A small contrastive audio-text model, trained from scratch: trained on chords played on synthesised instruments, 46.7 epochs.
Rows from block 10 of the audio encoder of a small contrastive audio-text model, named by matrix and row number. Rows with one number belong to one neuron. Each number is 128 + 32 x the weight over its row's rms, rounded and kept within 0 to 255. All counts start at 0. Numbers have three digits each.
After each neuron's rows are labels from the 100 clips, of 14848, where the neuron reaches its highest value: "loudest band" is the band of the loudest frequency at the time of the peak; "strongest on" is what is common among them. Only what is clearly more common there than usual is listed. The data: chords played on synthesised instruments. In brackets: how many of the 100, against the usual share in percent.
# fc1: MLP up (encoder.blocks.10.mlp.fc1.weight, 384x128), inputs 0-127
# fc2: MLP down (encoder.blocks.10.mlp.fc2.weight, 128x384, transposed), outputs 0-127

fc1.267:084155116102094156087120132147157100094140127113121084154154179189114119117161113122123154146068123100120101087121166096140160133141124123095089113108147128169133171109115194131093106133080138145166104170136128112164167228136097072118180116093081101096194163135108179105127078123120132107134115134084102132143119116116097075173131162145075095110189162169219103154109162084103073142163
fc2.267:127152057086146130250138111115154136138128136126088127094071113118126096165115215130140120140106086135113119123159166075154082089122131075151175123115108143166165108135096132115108121063166122138115105100152113173154121052155108118124181115078148094136123107159091057113115129116132107095131134120139117108152195124090146169182159112196130113209168140087128142129099134143126100137092
loudest band: 250 to 500 Hz (62 vs 32.5)
strongest on: vibraphone-like (53 vs 8.4); marimba-like (47 vs 8.4)

fc1.43:090128211162127078076125156163186102123128177108104085124122087143101055125115152128133158135157141129122077122082118109140154117094129116111097130119122119145132055148130141156042146096137125144097163097120131150165138150150116109086089148112126172132157154159131099137156038085095148158127148089164129085093048180156129133116121201101100137087113085117160201184137162127118159134167
fc2.43:119132184159111115054136159102117159151126133139075130125103115187146134076121055151182165138113147201143157110079083156117113177136127132125123130126138115129165164127124119115107141162145132122123153164115155119079168190124142113134084120099128121089134109123048250109150197130126182092091132140108110117128190174181155132114141111068137145108064115108117096153098100102115070140127
loudest band: 500 to 1000 Hz (61 vs 17.2)
strongest on: the note D# (75 vs 29.9); vibraphone-like (33 vs 8.4)

fc1.163:125152105105105110095159177125155136124160158086076098113182061125092144107127148081141098103138165082071078110153117085135140117046051126158151115098176122100113131160114150174147098086138114075121108130101160090123145176113136177112182109065181126113147120151118112136144113131127162143128124134133151114125151105172157094095110175111088000153141117128143104172140124088131162176120
fc2.163:098133103137089165163155121132128076114167114136133126127158146104178143151139133069120147134170142138219057116155123131080143140120104108088169124112195132069059124117089150107209151134164104107189159088181111112161124132139153142082132121144074135135162152148123100140091161105151105130122178167125168128126131148093110193101083139135075078131129079164033107118157126145155125120076
loudest band: 500 to 1000 Hz (49 vs 17.2); 1000 to 2000 Hz (37 vs 7.9)
strongest on: arpeggio (100 vs 49.5); playing: arpeggio down (98 vs 24.8)

fc1.247:115114072104131116156141122147185056112119144120095109076161193117073117080197116099175160118101113159113091125115121077138117140116100129135150122107178116118151114114132102140142126119147129138053166120121120115119218098110150136143205134117147148120097128145192211143168102116095123098142140165108157071155151063188134085162144140095093092093114165097165168087153173099107175140123
fc2.247:143124115135104198145124130112128112148151108156066150099060132097120118143160155127171110148136125093129108172193168152082024183159128123133153128152127167157124118148136134106070152096156102115200141155152143154204114064127093170131199080169082174125138093183113046166135134183153121076128146117132146125146165121137115135132098122151098126161138094093083097119154123093122096143114
loudest band: 500 to 1000 Hz (81 vs 17.2)
strongest on: arpeggio (95 vs 49.5); playing: arpeggio down (83 vs 24.8); the note G (76 vs 30.4)

fc1.365:115180145076156075076129152133066118128158062052096113118176158121124157095086143133143173120083104118153146143140153067148161134118132174082110134108058122146092120219079099167096142180130140141148099135127124137194125114146124153158110168099112148137115121119148149178139135095148138104110155111079145135142165137198149105134219162150145113089125047155121154115153118173134126153093
fc2.365:061167131122147222163112144175234141126200166076171072101186124100148119139205146128132134138133133115100156144191104134110141139120133117102165111126151102094153139040083075106119133111105145133113129138108160159130110126108159105123110089103123128145209134102127111110112168139189136115128089149119122116103084140186158129091125154110110116120127107189133158104059129129123162160110
loudest band: 1000 to 2000 Hz (27 vs 7.9)
strongest on: the note D (66 vs 29.8); thin (high-pass) (38 vs 12); clarinet-like (37 vs 8.1)

fc1.39:108106143061106129092127129122131094088100119148160107139140063138116146072134139100129089109188101137121109131088157162147123051095097123105110110135154133139109161149142085131115089141110125150119076165113126093118227124117101076092145087137116255116166138136160107126090143157077126110129107136119125205101121081162099105197135154138092094177120130121184168060128138117117132139157
fc2.39:083126118129121133108108119127143107124163143111167112107054160085135182219108081144181098123163115127132128140130154207124137188126111123142151117110115127136100105133108154135126163098149105173153187196129115127237116170143160123137119109107116193149150127172100092130105114255118122059154125125093126087146146158110117144125125099118103103108072150103119138107119150154099095105127
loudest band: 250 to 500 Hz (88 vs 32.5)
strongest on: the note A (100 vs 29.9); marimba-like (54 vs 8.4); vibraphone-like (46 vs 8.4)

fc1.140:150122172158128142086103127142149115111106132118146122150152123089093099089131120112113118136158103118165082059137115110124113055105101125077126121191123154125148081200081143105122124143155140192137113148171120071104138135097101139111145115092092157125236152147134142154090136124063072125118166100136188108175127106225134143127049128114065106130103113106190148144159111141114136178097
fc2.140:135136139100091191106130060080100082139167147134115122150123135114182070107158120111124108129143108120102155113061138097107120112172111137156065171181079150135101141153157146158094105116102121121088108142107037170102113122140096132094129134093079101117167179154147152156146148120153065145067137078126162126078122160109131134204050137144073127117132082099117129099209128137106121172156
loudest band: 2000 to 4000 Hz (30 vs 2.1)
strongest on: harpsichord-like (45 vs 8.3); text has "thin" (34 vs 12); clipping (31 vs 7.9); text has "clipped" (31 vs 7.8)

fc1.323:091158109163112093147120171145209103136127126100125058134100105088053109135114104119149075166177150054123097098076133111117100155084114118110144119141081079160149144125103164167210094158093140124078147108133134148118179090144100109098130150188093134114133145117148128113145074107131121112133129125078142089078092109155113119198120176116109137186115105235143120156152158115116146152119
fc2.323:115172179125155139157172134130123124133150086131175104142129135170120104110136166104124133125121084130116117108114111121105140174113107149112173128100124107118169085118109123129116090067173125106202059174140123175141067039105168071074086054139134100119176178103144167113091202140149150208111126167168116117119111120192156142174124128123133180132168116183153113098100131110146124182142
loudest band: 500 to 1000 Hz (52 vs 17.2)
strongest on: the note A# (66 vs 29.8); the note D# (62 vs 29.9); organ-like (43 vs 8.4); root: D# (33 vs 8.5)

fc1.37:067123174111155141129162116147097120139126115148131106113178150094114116101067204095114064093165102134154148154145156147145151181165108147153050129142071136099151120173105168119120105128128205130080174152138148109090119121149113148169057130172130169155179121044114176155135157137113125154114127106062157175145177103143135117082090117092129110116054073114117119140113155151112156145085
fc2.37:113134057122119105237139122108079107103086117110110116100121124117134126117107220142136164120097109184112089115177135118154092082149131067095230105113111148118103135109119123128132121103127146115152114092125148121129151084109119128112179127134134063129121075092070123107100152102089172175110120161197101136097205135134116092178109120197101113174174149086118119140108122137159096120110
loudest band: 250 to 500 Hz (75 vs 32.5)
strongest on: the note C# (94 vs 29.6); square lead (54 vs 8.1); instrument: clarinet-like (46 vs 8.1)

fc1.332:097136125122170091152140069106155037130128107181135108087144121180105127114114137195147153178161115118159128118186169111098127141115186134130208129098151164101130132128095117158176140164127119077097131115108157077151103121198151118155143156163127115146165135115117102098141115111128092160042142163126113113145129141152145106135130151121177091122142180193099115035117208159115148184124
fc2.332:133113111133178153132139099207150153162122132165130144151150127157073149119139150090139102104127085167154089107149184125169117112107052114098130105161125135146107075134096128138117076085129156130170128156196171152144120105102179210142120140101160148115109152158194133125132149137165126146147139108116144100183144127163177045102079158182139033143178133130144140164096132112162096096066
loudest band: 1000 to 2000 Hz (34 vs 7.9)
strongest on: thin (high-pass) (47 vs 12); pink noise (45 vs 7.4); text has "muffled" (42 vs 12.1)

fc1.41:123148140083130117127111118126111111182134155032131104123147080115109023134147134123137106123150186176127117138187151148123058151143129104075138111103080205167063068145086117097123106095164122142118155216132128107109160172092097103119150087148099118135109132071081133168102115159095144155125098111115131159163104090167100110125098138152142067148132148158182084151116166110153123149116
fc2.41:154177104112122151131139167057124148110157046128137075079148119107177146130137142122123130157130167112109170146188112126060123097072137145084150132120151082095083140103186110085111098115111145034143104130125073091131103111051133128066170126175063157163159149110160101147133123108128108156113161125134121166079126185177112141160080141152137118181176119127125146148157101102137122102179
loudest band: 2000 to 4000 Hz (31 vs 2.1); 4000 to 8000 Hz (30 vs 5.6)
strongest on: thin (high-pass) (76 vs 12); text has "noise" (61 vs 14.6); harpsichord-like (44 vs 8.3)

fc1.375:111186158156136139152151115129113078065124132076158110157169038131106060111136169114103091113112112074131111115109114080121110159114106155131127122141138077100147188135105169205149111138121157129131197110170139096062116103144119175119116098074127063122139148157174176110177109170079118140138139194093152079163168103157149102125166119126145067116090125120131114121178162138117090158162
fc2.375:134139106117077147105172159077124117102119102124171081136175122067164160171104101083088117109156166061173165101117111133119172126170146146097149126115174096072093126103087139103223117119143110082196164148145171100173106142150132117126078058145085103173151126142131094125099171101128165115110173150070131138115081166165111130081182145077135089143125128178124133099127134108139120086088
loudest band: 1000 to 2000 Hz (38 vs 7.9)
strongest on: arpeggio (99 vs 49.5); playing: arpeggio down (88 vs 24.8); the note G (60 vs 30.4)

fc1.156:078158080075125138076080132169188111113123151121096045083122179204058027095150167083136106134132126232158105117135144117130113122123118106120109131105099123143116131171125110104083107111128155153075134071149150132176156112143080110124159137167146181112125137158148109111143122072110112147098136138148101132151142104143151097115130186137089128101155088168126149081078147147095163134113
fc2.156:125143147130124144042166148130124140124140092143105146141161104087146151098122076161115119152082165086157102127116099169110082134158141162129109125156134157149153167112130106113110143186121171120171146172120171202078237186105102097120087100156116128124142153124096127138132142147112181114042112155105142172117113116159159107040099128090125164128098107118111065148115089114130112220129
loudest band: 500 to 1000 Hz (76 vs 17.2)
strongest on: the note A (96 vs 29.9); the note C (73 vs 29.8); root: A (34 vs 8.7)

fc1.144:100161133138107104129098123161190086094110166114106080078150104138031120095095155109151141118109145065150117093132115132134131179104107105153172104090174129083153180147124133164156130104107132125112111123137141088087133114123128095138139138150116110137134098167147137127152026134084106091129126092072154147110162101235185104171159103140076091155147056171099121172145119136163125182144
fc2.144:109132133158052204123132110139121086112148083153131195165157138168142085110193141096138117110123061124159089144157143127117130149195148117127164132136135196119130065097097136114165114113106112116145085116142143120132086090130089147111139125075066133108151117092158157177120157112182116134069157198116123104140100084135079147065086122135083079100130080166089081130182117079159112144113
loudest band: 500 to 1000 Hz (54 vs 17.2); 1000 to 2000 Hz (37 vs 7.9)
strongest on: arpeggio (100 vs 49.5); playing: arpeggio down (100 vs 24.8)

fc1.89:120212123113113154140082127156199096125116129115093089096142110126050153061096108084118167142126167143140107079140119104130135159079078139156151112103166081066142162124100152135111114082151118134128097124147162086099140119155113137133153109127111085142113113169174155114141077137120105076120101099116130127094153065162193115180137135137055061133162078180103129158179130132144152213123
fc2.89:138143111132012197128129108083064076137158094113121202164152145115175085107168128111128117101136074109141068130160154123145121101212148124099161129147127178111121074108107137125159107108125107101147109095153117106144081087131059171103152124094067126106151150094165097160112113130172107113159175160116121093121087106113068157075127130149125087108123105146122103116198146112163117145149
loudest band: 500 to 1000 Hz (68 vs 17.2); 1000 to 2000 Hz (25 vs 7.9)
strongest on: playing: arpeggio down (100 vs 24.8); saw pad (46 vs 8.7)

fc1.309:105138147095080119129149101171150090159132161104106117102154134147060113123088129092153108070168154146140114151151139131164097134111099155130172128139153155131147115137097140115141110109085140197104119172098102123093132145204057135186160164155120146128186124128154109107107111124046081134140102131115166097139115057180161142150045164151028133139138076162121102156103103144149163195132
fc2.309:140133123192080161157126052198125063140113120161103193097112142091140072119149134116127141085112145111069132112088183131145127118144090153126098125136106184146158145115091082098122130140098133146104116122149104124110142116135051086080143128106094094120135127150131120127144160096119124132079143079129180154099140112152103113171000078137090070165133104103068073131160123104113111135104
loudest band: 500 to 1000 Hz (49 vs 17.2)
strongest on: thin (high-pass) (82 vs 12); block (72 vs 25.7); pink noise (35 vs 7.4)

fc1.224:141203102122100131112144158140144120091135141096102109080174089131067144092130133081109114122140149100121105139131118099135115131051102152201157114107209080066139140136123133160149128092117106099096126126103158067107100157130135151137147114087150109109124145173176142122104115116098164093135085089125165092119138050198194144118129148138059032096125108140117154178163126107135130191160
fc2.224:127131103163032179127158137089096082120160091113110170134177134108170104129149112078124124138177138129210057145151136137096123110161130111097154132113156128073073126112090152112189160144141085101160162086189120077165111142143079188088176129131071133128139151133124121168130135089167100107076181144105133125126124140117061167089108147125113093128142070147075088111153161131160102129108
loudest band: 500 to 1000 Hz (69 vs 17.2); 1000 to 2000 Hz (25 vs 7.9)
strongest on: arpeggio (100 vs 49.5); playing: arpeggio down (99 vs 24.8); saw pad (41 vs 8.7)

fc1.207:097148125117142087101148158161192132089185167097100071121017135121126068133154112119153153145144137200133078120160133090155154135135111121090121142126074084160129155169134107126134157095146144161107121074152139131176150193117136134127221103102137154160117150120069079088130094086125165150148148166095104122108111125208119129134165155127102115100134080210162118122108141111122171119124
fc2.207:103177113117110184079154183130103174087158099142132121106088135126154152082146128111156101157082193171152170130195076147078127194134182093173155133135164125112157161132108118108170119114138115101191110129102116144094170180120163096135164165139113140093144145097077156107087139081099186113111136143107109131143152148189156124067136111097130131148131129194108070163086132067140061149127
loudest band: 500 to 1000 Hz (80 vs 17.2)
strongest on: vibraphone-like (33 vs 8.4)

fc1.42:169120137143131121125125177075160088128128101118119100131149123160046081134114108137150130098119168109109119064113118119084133156145120095177133101102058139163152088118096129135169154105041148121108134110118137111086129138129092070119178109158051131102131178155146114117122080113141138148091114151111120126143120017144081109135046149144180177121145151123188165133208150137162123152161
fc2.42:117175141131241087123154094149126153156168110114135013134115126129112155140095091118141131147130154116129133131112113119116140146051109128112114100073113077133136157088148107083138113140089138203142135122152060127139140136110132051059131118127199130144132196147133149139115143148107164145104101118132131129106101168185154159163166070112131177143123136115180104132067173143106119154177
loudest band: 500 to 1000 Hz (47 vs 17.2); 1000 to 2000 Hz (25 vs 7.9)
strongest on: arpeggio (80 vs 49.5); playing: arpeggio up (72 vs 24.7); pink noise (32 vs 7.4)

fc1.264:030139139142149093105145048120125083099137160056156108057148137154077128108129170145078126142170126129150077136148146082111128124144143095105133129127178172106133139178070123107127119145104179163102128118107194096109132124143147090129186123135139100136158146123098113171114149118077100136103134143111145139174152155190177121136214112121132122137125066197105128121159169106066137187097
fc2.264:080124110153107112151042148176111179089128169121153146166138133120079104142148152137120110130139121100093182182144122077171139118165153095163138147153100137154162120105178128137141158110084138168115119094111140116125109129117087198154135132132142103122134123138166127143101132111119096152255122118118117116159103107182093090125154139122107082101137120157129125106142101122062129099146
loudest band: 4000 to 8000 Hz (91 vs 5.6)
strongest on: white noise (100 vs 7.2); thin (high-pass) (33 vs 12)

fc1.85:107178147085189145117103201192124057155156134152154086135148099121153147131073137178148095126134157131137134159154159125137125160175185132161143141133058006137168129135115108130144147126154107096128133129156099152119136136133049109155139138097059116134163118140115136128123100142092132130151137140134122147110129142111163124117180126117137019156145053148129165110152111134103099119046
fc2.85:161180131103128093114162193231129185086133118163123171137123127108092090102148124134115135150113109093107171154110188121152108098110131117168117130130178181160190113120112109113132117111125138140110111108151198094117114114145124063179106108111161102111119120108140129121124110109100048111228180137112138107171084079119134097089165139128149035120115129118164138135131173098129121055101
loudest band: 1000 to 2000 Hz (36 vs 7.9)
strongest on: mains hum (28 vs 7.6)

fc1.337:107176107093112134073111141108172126098138149088061092096118200133056162141171119081157125154123115126125088158142141132111106120139095157169116131110152130122076185147139136166154104112144136183058165103133139088111152086159159078131193114122148172070114171158179108132135112116099144108139139131078104101124124041185184138113157142167065120053138132142114173147116113176113153150144
fc2.337:130130119121099207101160101139183126114119105109069138079181093134159139117094075165156128150155147133170044171203135197100021093148167162162179122127132113115104116120130088111100166151084095170184121123140102149134120134126135124127151106169090146144150141124125127157170134116171177086141135195112115161148134125102111174071152067119129127112144123111073126135160170086131136088131
loudest band: 500 to 1000 Hz (82 vs 17.2)
strongest on: arpeggio (92 vs 49.5); playing: arpeggio down (76 vs 24.8); square lead (25 vs 8.1)

fc1.253:087142134103167156094157149125123104111172198154147118140160181120109132152095140144105186176136192116143118130119149067155166059147140141091072141101112146166140053147112149150160130151118127161112077119126132128147095059116099108138160110127125130106211150109131067125108096070140130212119133098195131100132095093116122121078147201179110113199148109125171129185121135130131138155138
fc2.253:112140195151114064069139136115101116122124153144150109093123125095148198137098065153158143105097132087137117135096119218157102170114114169122101108126151101115161141131103102089104160174151127132180163205152143108144143148160175150144063067156131177101109112135084105126139156199131128091129139117143135143119126232110123165085141102056122100087073157135086122109110124115125161085115
loudest band: 250 to 500 Hz (62 vs 32.5)
strongest on: the note E (81 vs 30.6); the note A (69 vs 29.9); vibraphone-like (49 vs 8.4); instrument: marimba-like (33 vs 8.4)

fc1.91:135133100107126037141115147116150142103126097079132139164113164106095142138053123138103131112108103065141175126069136084141092116075130108118045124166150154123124141218130106209082124123081142104195087174108117160146150072152125108119139119081063133110193120111079157126127121113128110151117099126111166164160163143178113131134083138114125160138143096100171122144179139098148095177166
fc2.91:122184120136157195127109145131195116159197162116145145124137110102119053124184162126131101134122110071095158113128154083098101112123131114137092113139155112116177142052136080062094137126139115101072084122135118166104145101145106164089149141074124125128217157131153101147121115125174155125144090115120150156080064117171156121118121137141103140153111114125165077127093139167121133254151
loudest band: 1000 to 2000 Hz (32 vs 7.9)
strongest on: vibraphone-like (80 vs 8.4)

fc1.186:128178144139100113099124116141181061112107131117096106109165072147000127114093154114160124096122153111162139121138137153145111187074114117146167111088171096059158153152110133154154142090128130147116117118126120106115120132181159142147146096163101115120151095158132120142111040125057096110144100121158145120125120058221187117122154127104103099158101108142087129126165102110168126200152
fc2.186:105143155152009142109134134180088103124144089147122201164144137132116086104169133128144124099122103105177111144125215150161118150197135112148152126155113195163112107131084144133175073141145105101151136118183141117126123137125064153163128127098079122089093107112142135140112135113148183114087187172112129100146119096150080131073110131118088073113104082162130077132174198102146105119096
loudest band: 500 to 1000 Hz (37 vs 17.2); 1000 to 2000 Hz (25 vs 7.9)
strongest on: muffled (low-pass) (52 vs 12.2); pink noise (41 vs 7.4); white noise (32 vs 7.2)

fc1.2:132126102107108126130154136172150149139131123164124100136127149115133057128122112085146086105120141146127141125144108157159122145088147086096153132108110180172164076103123145100145080126097125113116110136097211126104125153148090114113153116115154126123105133133116139121121113146149121109154119103103109099096145076139099160121056142115099144125137164168203093099116255137124108116090
fc2.2:122135120098123123125138125064125218135124157120144205122137142155163186113166123167132136124133128160142119170146173137100144148078144124102145122183103174157152122114126136112147162120133181169138141100102077172128092129066043111119119143152176143120194150090109143151106123127150231132023073126110161080139120144100135121096085111121121142124115122145194143109148145136091126198139
loudest band: 500 to 1000 Hz (45 vs 17.2)
strongest on: text has "noise" (52 vs 14.6); clipping (37 vs 7.9); text has "clipped" (37 vs 7.8); clarinet-like (32 vs 8.1)

fc1.214:118113185090118146134142109155104029127150149169134102104065130133104079086158135140169096111123172183151091091094124112160131127142138149121112134108129143128178067142087140126132147100104184146105152127137193122145154147124116148137190109089173142154155114129174132134145151097141062131085138062145119123150124106148103110149074110141143137169157142118158122117146255149145138154065
fc2.214:107125156080129109137105089135085237110087114108144140107184141171149184085114114143121149134164113152151091140123119179094106139068174122103161103125098144154148102084104109074105144162150134148147158109091094078114111156073092146111136127186170150112153104077113115141094163142118088173212100119164105089134157162149164145101097058136108078080153147165127176101081111118124182115138
loudest band: 250 to 500 Hz (60 vs 32.5)
strongest on: the note A# (63 vs 29.8); clipping (44 vs 7.9); text has "clipped" (44 vs 7.8); square lead (32 vs 8.1)

fc1.68:132163128159151072132146087105134069121152108117146130111162161142043165104116146196115147161147129108168138083149188108138128101085176088138140101066152154086138136144042129139115147131079131130118180160103150049152151118213115127192162121109130123133118145149130143163135116133175082146062094169138174118175136130176178093129161150126126121155125148164101087069170123136133122161093
fc2.68:096100098165138086125097109228131155115106144116129159179176112112065086116157127085134103133131106103145157188141149114174098088104110115143138133140161161122126107085123111110105106097124111187166117147212182094135128126136117196121124124110190133127109077183205122146116159132151083126205166122081140114170106097184087063086136136142100099130162119131122129153089097111094087134101
loudest band: 4000 to 8000 Hz (93 vs 5.6)
strongest on: white noise (98 vs 7.2); thin (high-pass) (62 vs 12)

fc1.303:115118166064123147129107154113114073112107134128125104133127135151108145061098146100173126092144147147099088136076150127163112099113120098081148119094129150150093131252131088167131122114098117132139101135125118119100161103137108102125207097064128165152150155136144140140146113150141115099153106117104132058147170052155111071143149177111120116122147148109183201027142155094142080154177
fc2.303:057148152133129137113081152160132098127150128122113107134110131127123162117112108142173093150188177125141104144187164161097076132110083165164132130085102137140070130130094116143058134129179098150196087139157085128201058130109172109107200172150139205128155151162176099120170102202186081114165140121125098116136100154115121142120084114157098143129183157082098118132105159102107135150145
loudest band: 250 to 500 Hz (60 vs 32.5)
strongest on: marimba-like (50 vs 8.4); vibraphone-like (46 vs 8.4)

fc1.201:132194131149143108160143147163108091116154102043125092124124134129129116117111162149100146185132091120138102094153109105143141082139158114093118106160133105095188140179043168070104104157108110132129113153132136073099155133060110147092131148057060113129209129169140118121154139165157103115119122069114170085157118112170155103187165121142123125142111081133164132181206133112098131143063
fc2.201:120144114086125208115142091045137132132184129124122088196120137148180148115133108084143121124141137151123128013145180089089171129170119147106092126124127092115100121142087173169135152088124090083122117125054123179142102108175152122130130175077089132132164210091166170126148103120201083129110080126097111090087131123108139141092125154137125149134117154107174148125146133131138105184146
loudest band: 2000 to 4000 Hz (55 vs 2.1)
strongest on: arpeggio (100 vs 49.5); playing: arpeggio down (93 vs 24.8); harpsichord-like (67 vs 8.3)

fc1.265:102198113055102152134095166119147114127116143091101068075136168136084071059165136123115101069103149157144090133116141149083188092127130113100152124089114145181139115145133124165061201131119127158096152141117127099147123107121122090092120164081146169131146175165148157067116084127131152098110114097162075134152107061104106124131152186159126162141187155095170118124095149165106162138193
fc2.265:131154185068194085144155144093145135156153119101108089099089144149128148087078125153143145150151144123140103123146133186123080155094138149126124133122104097107113127141124094121086150154144140125125136095131147157122094150143197043132147131164163163101083164116110079098158099144145201079000136095164118103140085163098155098083124123129101207099099168131102134090155087107128177157143
loudest band: 500 to 1000 Hz (51 vs 17.2)
strongest on: marimba-like (38 vs 8.4); vibraphone-like (27 vs 8.4)